A small image embedding model, trained from scratch.
Model: 3.54M parameters, 48-pixel images, arch vit, norm rmsnorm, activation gelu, moe top_k, num experts 16, patch size [6, 6], layers 8, width 192.
Data: trained on rendered made-up planets, 195000 training examples.
Rows from block 5 of a small image embedding model, named by matrix and row number. Rows with one number within an expert belong to one neuron, the router's apart. Each number is 128 + 24 x the weight over its row's rms, rounded and kept within 0 to 255. All counts start at 0.
Before each expert's rows are labels from the 100 images, of 14848, where the router gives the expert most weight on average: "lies over" is the class under the peak. Only what is clearly more common there than usual is listed. The data: rendered made-up planets.
# router: router (model.blocks.5.mlp.router.weight, 16x192, trained with AdamW), inputs 64-127
# up: expert up (model.blocks.5.mlp.up, 16x48x192), inputs 64-127
# down: expert down (model.blocks.5.mlp.down, 16x192x48, transposed), outputs 64-127

# expert 2
lies over: ring
router.2 [ 94 112 154 116 113 107 155 149 151 157 129 106 143 140 141 107 122 117 166  76 167 142 151 149 114 125 153 125 114  90 130 150 104 116 112 130  87 101 128 124 126 102 144 150 162 159 131 126 144 126 110 144 118  99  99 114 152 129 141  76 161 112 113 136]
up.0 [125 107 132 151  97 125 178 140 145 103 115 141  88  99 121 129 161 159 167 149 158 119 155 139 159  80 172 113 123 126 117 131 105 172 112 113 145 179 188 161 152 117 167 121 145 119 154 133 109 131 141 119 141 127 127 103  87 103 137  93 161 133 129 175]
down.0 [133 109 121 125 125  73 108  74 142 120  85 113 135 140 126 167 142 125 113 137 114 106 105 112 109 137 103 145 103 125  81 140 153 152 129  97 132 109 128 136 151 137 183 136 151 138 109 112 138 104  73 111 132 157  99 131 125 143 147 124  84  95 105 120]
up.1 [166 116 168 150  86 126 108 108 193 192 153 105 129 129 124 134 153 171  96 132 114 114 130 120 149 147 184  97 105 110 160 154 144 150 148 139 120 133 133 143 166 118 131 116 121 115 101 127 108 155 118 147 133 134 106 132 124 143 105  99 144 133  94 124]
down.1 [159 120 129 177 173 130 149  87 125 137 128 171  99 127 110 140 149 136 112 147 110 123 138 112 140 164 167 117 143 105 104 141 139 153 179 125 115 178 152 144 173 156 164 105 105 110  89 148 165 157 162 172 104 119 155 140  72 101  97 102 139 148 117 141]
up.2 [147 122 137 114 125 126 145  93 110  90 107 124 107 125 109 127 119 131 136 147 138 142 106 125 158 155 161 108 130 126 125 129 138 119 122 172 129 143 100 129 115 128 126  79  91 143 150 118 133 142 114 145 115 117 109 131 106 177 125 154  48 168 110 153]
down.2 [154 143 106 142 107 122 112 114  84 121 113 173 138 206  78 163 151 171 174 147 105 142 125 140 116 142 142 123 135 170 108 116 108 119 143 144 139 134 121 137 120 128 152 148  99 126 139 148 161 139 182 116  96 117 168 143 114 136 111  75  92 183 136 133]
up.3 [148 127 166 162 126 132 168 127 137  95 131 146 169 108 108 150 114 142 154 125 119 147 106 105  99 133 137 103 127 161  83  63  94 164 128 113 161 140 142 169 112 126 149 150 125 125 142 175 140 175 112  97 135 148 157 143  90 116 133 112 115 142  74 116]
down.3 [ 98 104 145 150 126 145 100 136 165 157 140 136 131 110 165 113 144  97 145 155 132 111 142 144 113 111 143 155 119 114 136 113 172 108 150 133 147 183 158 138 133 144 146  98 154 117 138 152 166 123 105 151  97 138 122 126 128 154 135 131  97 108 108 122]
up.4 [163 124 116  62 158 124 124 136 117 145 132 160  91  58  99 187 126 121 112 116 156 146 102 135 161 114 135 145 120 133 136  97  94 141 123 100 142 145 114 115 119 119 135 121  81  87 117 105 115 100 134  91 154 153 144  86 103 133 129 121 103 140 138  69]
down.4 [106 126 117 132 118 163  76 151 127  96 183 141 119 147 141 103 149 109 118 140 103 104 112 108 114 100 147 159  84 118 158 109 132 121 161 141 133 153 140 161  88 157 128 143 156 138 121 149 131 155 140 152 121  77 177 129 121 169 108 131 139 119 178 109]
up.5 [147 140 140 158 113 140 118 102  74 129  89 132 157 108 121 138 141 133 123 168 123 140 122 114 148  89 151 144 141 182 117 118 129 107 127 149  81 143 106  81 152 142 148  68 127 114 122  86 119 149 141 118 178 134 136 107 110 115 127 149 104 149 182 131]
down.5 [162 111 129 143 133 141 163 112 142 101 126 148  68  81 117 116 131  94 111  87 123  89 118 116  99 182 147 142 167  94  85  89 117 119 124 119 142 149 130 140 136 109 133 102 130  84 137 146 151 128 106 166 137 128 140 138 129 172 128 161 118 138 103 125]
up.6 [154 138 114 103 139 120 151 173 128 132 105 179  97 113 102 146 140 133 124 130 173 121 112 131 115 153 155 119 136 129 128 119  99 159 133 154 149 140 140 150 160 136 129 115 121 101 155 107 115 124 127  91 166 145 151 140 115 108  95 115  88 148  97 123]
down.6 [122 113 176 174 113 105 146 117 122 109 167 133 151  90 120 131 143 139 148 123 140 134 122  85 118  90 120 137 107 145 150  66 116 101 123 125 155 135 145 131 110 130 156 108 147 147 123 139 148 158  99 140  96 123 170 114 147 134 118 110 111  97  76 111]
up.7 [109 142 121 133  87 162 121 156 130 119 131 150 167 133 171 131  90 108 160 121 105 134 138 167  73  93 125 123 158 145 179 121 130 105  99 127 145 169 112 107  90 153 137 149 142 147 123 118 135  87 124 110 154 137 124 117 137  78 142 104  89 115 131  97]
down.7 [103 108 137 130  98 172 100 155 170 140 151 104 120 107 149 106 108 157 129  82 126 120 143 113  95  82 117 118  77 105 147 106 108 130  98 129 173 145  60 164  93 142 141 134 131 120 119 176 100 131 105 145 157 107 140 117 142 148 147 145 115 120 141 118]

# expert 4
lies over: planet
router.4 [ 79 110 141 148 139  89 146 153 116 138 139 117 144 135 129  72 156 136 137 177 151 130 111 134 147 112 141 120 109  70 142 124 119 144 104 112  86 120 151 145 119 111 133 172 104 162 131 142 160 128  97 131 102 105 104 128 116 105 128  88 170 113 128 153]
up.0 [149  85  76 106 179 136 115 147 186 116 138 104 105 125 116 136 110 154 102  99  83  81 132 155 158 119 134 129 122 118 127 150 133 105 152 139  70 121 102 143 171 141  97 120 126  91 158 124  93 148 156 121 149 178 131 108 128 119 128 162 121 187 140 129]
down.0 [168 164 186 106 130  99 138 108 118 158 129 143 130 128 144 124 111 132 136  99 151 144 153 103 109 146 132 100 159 144  85  89  89 143  94 151 163 127  90 122 120  93 135 117  90 142 115 153  85 136 133 157  94 131 168  94 132 128  84 123 147 136 105 175]
up.1 [161 124 124 104 106 114 122  74 108  90 135 137 126 168  84 146 133 140 138 102 126 156 115 142 127 144 133 120 118 127 134 106 112  98 137 151 136 142 131 123  90 144  99  95 118 131 138 110 102 168 126 131 158 104 163 140 153 143 117 128  89 144 147 155]
down.1 [ 87 111 131 129 125 110 104 126 128 146 116 128 154 102 161 172 139 114 123 137 128 102 124 132 120 157  99 134 108  99 119 151  99 143 106  93 146 118 123 150  74 155 127 105 140 151 147 106 140 102  71  89 108 145  76 134 136 141 179 111 104 126 142 115]
up.2 [161 114 167 134 124  96 145 138 113 146 125 139 145 149 119 103 123 129 176  91 159 145 135 100 122 113 116 145 116 131 133 122 109 110 149 150 132 111 141 141 131 139 180 144 119 119 102 172 137  95 145 116 131  99 126 114 115 101 119 138 100 165 123  91]
down.2 [130 101 101  77 135  80 118 150 152 119 138 130 127 109 120 156 130 122 110 119 121 106 121 152 130 129  92 138 124 103  98 151 129 137 119 108  99  84 105 146 139 117 113 116 139 131 142  99 125  94  93  87 173 142  83 131 138 124 167 134 134 106 135 119]
up.3 [142 125 115 122 161 157 124 152 124 185 135 152 146 156 174 106 129 137  97 122 121  95 115 132 125 139 149  81 132  71 126 187 130 130 157 163 124 149 121 163 113 146 107 140 107  91 119 149 126 129 117 138  89 153 144 122  92 136  92 104 120 161 137 105]
down.3 [ 89 139 129 140 149 175 110 142 113 148 133 164 159 154 161  92  98 112  84 119 133 127 127 160 116  89 114 138 142 108  96 116  89 112 120 174 133 113 109 110  87 132 122  76 106 142 134 136 136 146  82  89 112 134 138 161 109 138  77 137 148 141 143 148]
up.4 [132 117 108 179 159 146 148 120 144 126 117 123 102  71 115 123 159 131  82  80 142 116  98 125 151  69 167 133 121 147 140 162 169 139 129 170 177 162 167  91 162 134  87  93 187  95 101 100 166 138 123 133  93  99 113 168 139 129  89 103  99 119 101  91]
down.4 [100 152 145  84 130 130  98 133 128 192 198 122 125 122 121 123 106 103  95  93 121 114 147 149 132 126 122 147 141 139 140 117 137 109 130 155 138 101 114 112 134  89  93 114 132 123 168 105 102 143 106  91  92 170  93 140 127 153 132 181 148 134 149 159]
up.5 [151 162 152  97 145 138 154 147 119  86 102 144 119 116 127 151 128  91  88 110 144 134 125 114  82 141 135 134 133 127 196 143 140 165  93 108 190 111 124 134 166 144 139  95 136 116 126 120 105 144 177 138 152 122 136 122 133 134 142 139  89 100 127  84]
down.5 [ 73 111  88 130 123  69 139 145 106 126 126  71 149 101 126 123 115 152 167 153 129 161 125 141 170 153 107 124 116 135 148 133 144 121 129 105  86  77 116 113 120 106  82 132 119 116 121 129  95 119 156 114 163 123 112 108 162  80 182 131 162 154 174 143]
up.6 [132 116 133 109 111  97 121 119 179 106 110 143 109 126  99 173 138 115 137 119 124 126 124 128 131 122 135 162 113 171 124 139 156 102 107  94 135 145 123  93 144  95 114  96 155 113 121 113 127 111 126 104 160 150 117  88 123 146 146 129 100 151 112 103]
down.6 [127 174 126 137 136 144 160 126  96 159  67 156 130 150 127 143 125 167 138 107 153 140 177 164 138 127 135 100 152 104 105 147 100 145 146 150 117 134  95 101 118 122 133 129  98 111 106  86 146 107 119 145 122 126 122 113 137 123 135  69 162 146 103 141]
up.7 [118 117 117  94 180  87 115 102 130 136 133 109 135 105 148 157  66 149  94 120 148 113  87 149 109 144 125 144 117 131 136 134 134 110 154 113 141 150  90 145 150 129 128  87 116  84 167 107  92 143 159  88 156 170 113 131 129 134 148 133  89 124 126 102]
down.7 [122 152 140 108 118 170  82 100 136 121 204 148 148 148 100 113  98 133  95 118  78  93 112 110 125 132 112 103 144 126 144 129 131 134 167 161  90 103 146 128 155 128 112 138 105 139 150  95 107 106 169  89 154 140 147 153 172 153 123 140 134 113 145 118]

# expert 0
lies over: planet
router.0 [150 122 145 145 148 102 145  85 149 118 105 137 119 148 150 180  98 165 134 138 106 145 132  98 116 137 106 108 142 167 121 127 113 138 128 143  97 106 115 147 140 135 143 124 132  93 101 147  88 149 124 139  94 111 112 143  64 108  92 118 135 173  81 143]
up.0 [ 76 189  85  98 150 107 133 142 114 128 104 150 122 134 103 130 132 167 112 131 130 170 146 170 124 141 129 151 116 131 150 113  61 146 115 123 138 148 157 130  74 156 115 121 130 129 157 127  97 131 137  85 112 165 130 135 157 113 153 103 136 130 148 103]
down.0 [156 160 139  91 161 138 134 131  86 163 107 156  97 124  67 120 148 148 101 105 122 149 157 148 113 161 136  84 165 116 126 160  87 143 156 134 134  91  79 103 124 127 110 107  86 125 117  96 100  97 144 110 166 138 146 115 157 134 136 134 132 137 121 133]
up.1 [100  90 193 124 149 144 155 137 131  56 138 156  87 135 138  94 123 130 108  97 135 115  80 109 115 143 123 109 147  85 119 128 137 117 144 121 151 124 108 118 163 170 134 111 126 114 149 157 129 153  90 138 151 143 105 132 159 130  80 156 124 102  94 135]
down.1 [115  77 125 139 166  90 150 181 127  84 103 119 154 121 107 117 134 153  97 165 113 114  89  77 121 156 142 128  88 109 172 134 124 102 166  87  94 109  93 139 146 153 130 112 126 107 151 143 101 108 141 127 137 113 103  82 152 159 167 155 130 114  85 101]
up.2 [182  81  72 133 131 154 150 105 122 105 111 114 114 125 124 109 148 109 133  94 135 114 148 177 130 140 159 134  93  92 152 147 159 100 123 135 177 175 143 104 115 144 119  94 131 133  87 113 117 126 192 113 132 107 138 108 156 101 187 121 112 146 111  77]
down.2 [124 108 128 147 114 107 149 128 181 112 102 115 132 130 124 167 138 165 159 158 117  89 112 151  84  79 113 125  99 150  94  80 138 114 120  97 107 164 141 143 170 137 151 146 161 124 156 113 142 173 166 121  96 119 106 120 109 121 141  82  98 138  95  88]
up.3 [120 116 188 120 157 143 127 106 159 130 120 126 174 132 163 146 104 142 119 154 127 127 135 113 125 166 126 109 122 118 133 126 117 133 163 131 161 136 135 112 140 127 174 101 155 155 144  85  86 118 101  82 103 157 104 141  86 149 107 143 135  94 122 123]
down.3 [ 87 110 152 131 116 139 103 139 145 121 152 152 163 146 155  98 120 111 122 114 111 105 115 138 120 109 119 131 104 104 129 121 132  70 142 145 103 153 120 118 127 193 153 135 128 183 128 137 114 146 127 118 127 114 158 123 146 145  93 153 120  99 138 112]
up.4 [101 102 194 152 153 138 152 116 112 144 137 132  61 105 105  92 114 124 133  99 142 116 119 123  90 140 129 133 128  99 100 131 122 134 129 190 110 128  79 133 148 113 149 100  97 110 178 128  96 145 120 147 140 149  91 131 141 121 127 122 125 128 116 119]
down.4 [154 129 113 139 115  98 184 126 143  75 107 113  93 133 113 131 147 119 105 143 118 118  84  65 100 123 153 167 111 134 125 135 149 148 115  80 127 100 170 113 159 137 135 104 174 116 112 141 130 105 141 140 150 133 121 126 106 135 131 133  90 116  86 117]
up.5 [105 111 102 129 143 108  92 106 114 161 131 150 122 126 180 122  99 142 126 128 124 141 165 176 155 163 140 152 121 114  88 197 148 129 104 167 133 146 153 112 167 119 130 112 120 121 106  88  90  95 142 127 100 177  86 127 113  87 128 142 150 155 116 134]
down.5 [145 144 123 168 110 124  68 126 107 125 124 116 122 141 112 148 102 114 139 128  96 174 144 116 117 139 119 106 158 162 129 162 111 169 166 122 124 142 115 142 115 130 152 137 125 107 135 108 109 133 166 121 162 115 138 129  91 103 134 103 195 168 150 146]
up.6 [127 112 109 155 143 111 146 144 125 121 106 172 119 115  94 113 135 105 148 184 135 109  89 131 136 157 122 123 139 109 146 130 133 146 153  86  97 123 156 155 160 143 116 157  92 115 123 166 130 109 179 150 134 138 168 129 116 112 140 137 123 115 163 117]
down.6 [147 170 156 110 163 165 105 138 114 145  96 167 104 151  95 122 147 135 104 116 131 142 131 147 130 175 142 141 172 115 116 184 118 153 136 120 149 137 100 121 106 122 103 113  96 140 119 129  75 130 136 143 150 177 203 141 172 161 114 137 142 112 155 144]
up.7 [120 103 122  49 147  87 127 133 126 137 146 121 143 127  94  81 168 149 151 130 151 162 138 122 122 142 159  93 111 133 142 141 141 143 122 102 105 106 168 161 121 189 123  97 140 170 117 152 131 150 143 153 117 112 108 112 128 126 121 160 114 137 102 166]
down.7 [133 141 172 153 133 184  82 128 149 125 156  88 118 118 133  90 122 133 137 106 114 136 153 111 104 117 165 122 138 138 176 130 125 129 135 141 128 160 129 158 135 110 126 128 143 115 133 146  90 168 153 154 141 108 144 102 150 146  95 143 121 125 112 133]

# expert 10
lies over: ring
router.10 [ 85 141 134 152 143 102 140 177 140 137 100  98 162 129 141  96 170 152 152 179 139 148 109  92 144 154 133 107 133  85 139 137 142 147 151  97  75 112 136 127  83 127 144 170  98 120 126 120 132 127  85 115 130 112 123 122 129 111 159  88 140 104 152 119]
up.0 [142  87 109 115 123 122 170 128 130  93 118 165  72 151 139 143 119 112 144  72 133 130 111 122  90 171 137 112 152 110 138 145 148  96 119 176 103 135  95 114 150 133 176 118 105  96 108 125 120 137 165 137 165 140 123 105 135 157  89 144  87 134 147 179]
down.0 [127 119  95 146 160 114 130 126 115 138 110  95 137 129 112  87 144 136 104 159 138 133 166 119 162 166 168 118 135 123 159 173 154 156 119  95  89 111 124 160 132 119  81 113 119 114 144  96 130 122 131  92 102 191 119 142 133 115 128 134 154 152 132 144]
up.1 [174 125 119 120 140 159 121 110  96 131 137 112 129  89 131 142 114 111 114  94 111  90 142 118  85 104 152 107  89 130 141 123 142 112 138 200 156 111 138 122 101 131  90  94 144 108 114 157 128  90 132 149 104 131 150 144 136 122 132 149 101 155 111 120]
down.1 [134 149 131 117  80 146 116 152 127 170 153 148 156 133 144 119  89 177 168 109 154 150 135 120 161 121 143 112 123 167 128  66 103 151 133 164 137 117 112 105 112  71 131 151 116 106 176 117 112 125 117 133 141 148 145 113 133 109 147 134 167 104 129 155]
up.2 [187 158 118 106 150 141 146  94 102 146 127 122 137 138 138  93 157 129 155 107 120 174 120 131 124 161 116 116 158 133 149 141  90 120  94 120 149 163 120 108 125 125 104 162 113 120 115 114 137 149 138 136 145 114 144  98 126 108 110  99 102 132 116 134]
down.2 [109 136 147 160  91 151 132 176 118 122 136 127  99 147 154 105 140 136 151 119 154 137 134 149 166  83 117 137 120 119 131 110 120 152 110 120 163 157 170 125  98 151 122 132 158 146 102 193 130 191  97 140 144  94 138  92 147 127 141 161 128 124 117 138]
up.3 [121 141 112 106 133  96 127  81 107 118 113 155 105 129 118 133 105  97 133  89 116 113 130 169 103 137 158 113 149 126 141  90 121 126 162 143 152 153 122 159 133 144 158 125 139 157 187 142 110  94 135 134  83 151 137 135 113 130 111 108  79 142 126 113]
down.3 [110 145 106 121 110 165 114 184 124 146 112 134 133 113 160 142 111 123 128 130 127 154 150 193 168 124 141 132 163 134 162 105 121 126  74 133 128 112 144 110 103 135  76 126 108  92 154 125 134 148 138 123 124 148 163  98 110  90 138 123 156 164 163 133]
up.4 [131  81  88 113 117 124 118 130 116 113 159 133 102 149 162 118 112 122 151  89  98 128 127 131  99 130 130 129 121 123 159 135 133 152 119 172 171 123 113 132 109 118 151 105 118 131 109 130 127 138 163 123 155 124 135 102 141 146 143 139  96 168 155 136]
down.4 [147 150 146 132 108 122 126 161  84 150 101 126 170 172 100 118 112 172 155 164 153 170 140  78 176 127 124 149  99 153 126 110 111 143 123 146 115  97 151  99  81  96 130 140 136 117 126 158 128 154 110 127  93 112 126 148  78 117 103  90 172 128 124 142]
up.5 [117  99 101 110 108 138 112  90 126 129 137 129 120 104 153 157 183 158 142 131 116 121 146 115 162  86 131 114  75 106 117 108 138 131  96  84 143 149 122 152 116 149 117  91 126 109 117  90 106 120 144 130 119 131 125  77 115 152 145 104 105 177 104 137]
down.5 [110 122 147 167 112 108 126 158 110 123 177 100 122 112 140  79 147 109 153 169 113 146  97 108 167 148 103 153 103 141 149 106 139 112 141 121  99 152 197 149 126 143 121 138 156 136 107 181 127 156 133 160  75 113 161 121 109 122 140 121 123 135 153 121]
up.6 [114 150 130 145 168 153 107 103 142 131 109 104 136 169 100  98 121 116  83 130 120 119 109 104 125 159 144 135 112 135 113 113 143 108 100 118 169 165 131 132 156 154 110 113 146 111 141 133 105 141 168 163 142 145 102 157  89 140 116 123  93 118 100 110]
down.6 [138 118 180 124  83 124 109 125 131 139 151 173 156 160 141 128 130 134 166 137 121 131 134  85 104 121 122 106 122 133 145 141 119 113 123 140 137 129 123 127  99 160 156 145 122 140  74 166 159 131 145 168 100  73 159 105 174 127 131  97 103 133 115 105]
up.7 [162 147  89 133 145 157 110 124 138 111 119 146 124 152 143 150  84 161 119 140 115 150 149 122 105  59  89 111 129 156 175 110 109 105  87 143 161 143 127 147 111 121  80 135 129 109 112 160 146 105 127 124 135 116  97 151 118 126 122 122 108 161 131 121]
down.7 [127 123 114 165  96  98 154 132 107 111 154 133 142 147 169 142 126 109 131 148 126 119 113 134 140 102  79  81  96 111 118 118 108 104 115 132 111  93 108 118  76 143 137 123 131 135 137 133 172 127 138 104 150  95 121 105 115 122 154 115 103 115 194 135]

# expert 11
lies over: planet
router.11 [180 141 101 118 123 182  96  75 136 128 167 123 138 107 129 161 114 113 104 136 102 124 109  87  76 146 137 183 131 177  99 126 140  84 101 154 144 143 124 103 123 103  99 116 161 138 101 123 137 108 138 123 128 135 125 151 118 169 140 127  84 154 117 109]
up.0 [133 177 125  80 109 151 128 116 140  93 142 115 160 113 121 170 132 145 125 111 118  87 117 130 118  68 119 142 125 141 135 160  82 142 104 108 128  99 138 121 170 132 108 115 163 115 145  68 116 124 119 103 159 132 126 168 122 111 164 118 155  85 106 112]
down.0 [164 174 152 114 109 148 135 127  85 105  98 209 131 117 107 124 132 147 133  97 162 118 140 156 131 125 137 109 155 142 104  94 111 172 115 151 133 141 131  75 122 121 118 162 106 124 121 111 137  99 119 154 172 121 170 108 123 117 106 148 127 124 138 136]
up.1 [ 95  68 134 143 128  98 123 172 126 165  86 154 147 138 166 101 156 131 132 168 165 142 148 149 149 138 132  89 117  84 118  83 109 136 103 145 103 126 136 152 114 133 136 136  82 148 147 138 152 147 147 135 118 160 113 122 154 115 102 133 102 139 140 120]
down.1 [129 150 101 121 126 167 104 147  89 115 153 150 121 122 100  92 144 143 152 120 106 153 137  93 138 153 190 139 129 141 168 128  87 151 117 147 150 179 128 127  89 117 101 117 148 120 135 148 116 137 146 179 113 106 172  99 126 134 135 135 128 163 124 127]
up.2 [168 123 158 129  91 122 154 145 138 123 123 157 117 118 143 146 115 143 177 122 174 117 126 149 123 124 136 123  98 137 123  88 109 154 110 138 157 154 137 110 128 146 142  79 118  93 172 156 139 123 107 142 151 104 118  94 139 135 108  76  89 157 104 117]
down.2 [ 89 125 148  98 122 111 137 121 162 151 113 111 124 145 110 114 126 147 179 119 135 145 123 113 150 123 121 146  88 167 118 113 125 136 110 115 136  91 120 112 186  84 152 176 116 145 141 105  92 173 149 124  97 150 140 117 136 144 103 117 172 111 113 121]
up.3 [120 122  98 137 136  78 161 180 117 123  82 150 128 160 123 116 159 109 146 127 136  90 110 145 173 118 150 138 113  98 146 102 149 129 139 113 121 158 140 121 153 187 135 119  82 121 153 128 106 192 144 145 153 118 142  76 120 114 139 126  99 143 125 116]
down.3 [140 132 103 129 123 150 100 124 155  96 112 117 141 102 141 108 107  85 154 125 104  97 122 192 133  95  99 144 156 123 134 102 180  85 134 117 152 112 162 115 127 117 111 137 111 175 104 121 137 103 145 131 126 104 140 177 169 131 140 140  85 143 124 114]
up.4 [120 120 162 154 121 109 170 153 123 142  93 157 126 147 132  98 162 152 172 128 143 138 125 170 179  95 145 108  99 139 149 126 137 163 119 121  89 145 138 122 153 150 132 123 107 156 138 123 133 158 167 128 116  97 144  89 145 125 130 108  99 141 116 131]
down.4 [185 115 138 172  89 126 128 109 154  89 136 134 171 133 151 168 158 147 141 148 126 113 119 115  83 109 133 122  92 123 106 101  86 145 167 121 168 156 151 158 104 168 191 172 165 142 128 128 145 104 115 124 131 128 111 134  88 111 153  85  93 104 100  98]
up.5 [ 95 114 115 108 145 128 151 163 133 120  97 132 128 134 104 146 132 156 137  86 143 137 144 160 157  74 126  99 142 127 138  87 131 160 125 108 116 163 127 152 149 124 148 147 109 110 145 102 102 147 170 113 166  75 152 113 144 117 120  94 119 122  91 141]
down.5 [160 122 115 122 159 168 154 142 111 132 135 131 122 135 112 106 134 141  96 132 101 144 146  78 131 130 172  97 122 128 141 117 111 150 139 132 145 109 137 111  89 101  97 100 128 118 144 146 108 121 136 171 133 100 141 160 122 142 149 177 154 171 110 110]
up.6 [102 131 125 149 114 102 170 145 130 124 120 113 114 144 141 101  87 118 127  80 138 124 135 117 151 129 171 101 156  92 114  86 154 106 101 127 145 140 125  94 105  85 112  96 137 131 178 142 141 187 109 132 115 119  94 113 187 115 146 122 107 113 158 157]
down.6 [134 137  94 110 145 156 107 115 119 120 109 172 118 150 100 155 105 159 124 100  98 107 117 145  94  96 116 135 153 130 108 151  68 125 108 138 141 134 106 122 123 132 145  95 124 142 118 145 108 142 159 110 156 120 134 184 120 193  67 148 106 152 134 113]
up.7 [133 130 132 134 107 103 150 169 133 150 110 174 119 133 116 108 169 178 166 126 148 103 143 152 161  93 150 139 113 154 153  96 143 163 123 157 117 139 127 135 148 150 105 166 108 142 138 124 104 174 168 125 120 137 171  90 125 107 109 114 115 145 126 134]
down.7 [156  71 127 135 158 125 148 121 157 102  91 130 142 106 118 143 141 120  87 127 128  83 104 138 104 146 113 114 155  93 111 129 159 146 132  83  96 130 111 155 172 150 121 126  57 153 144  62  95 121 144  95 164 157 134 108 144  99 116 152 126 107 124 111]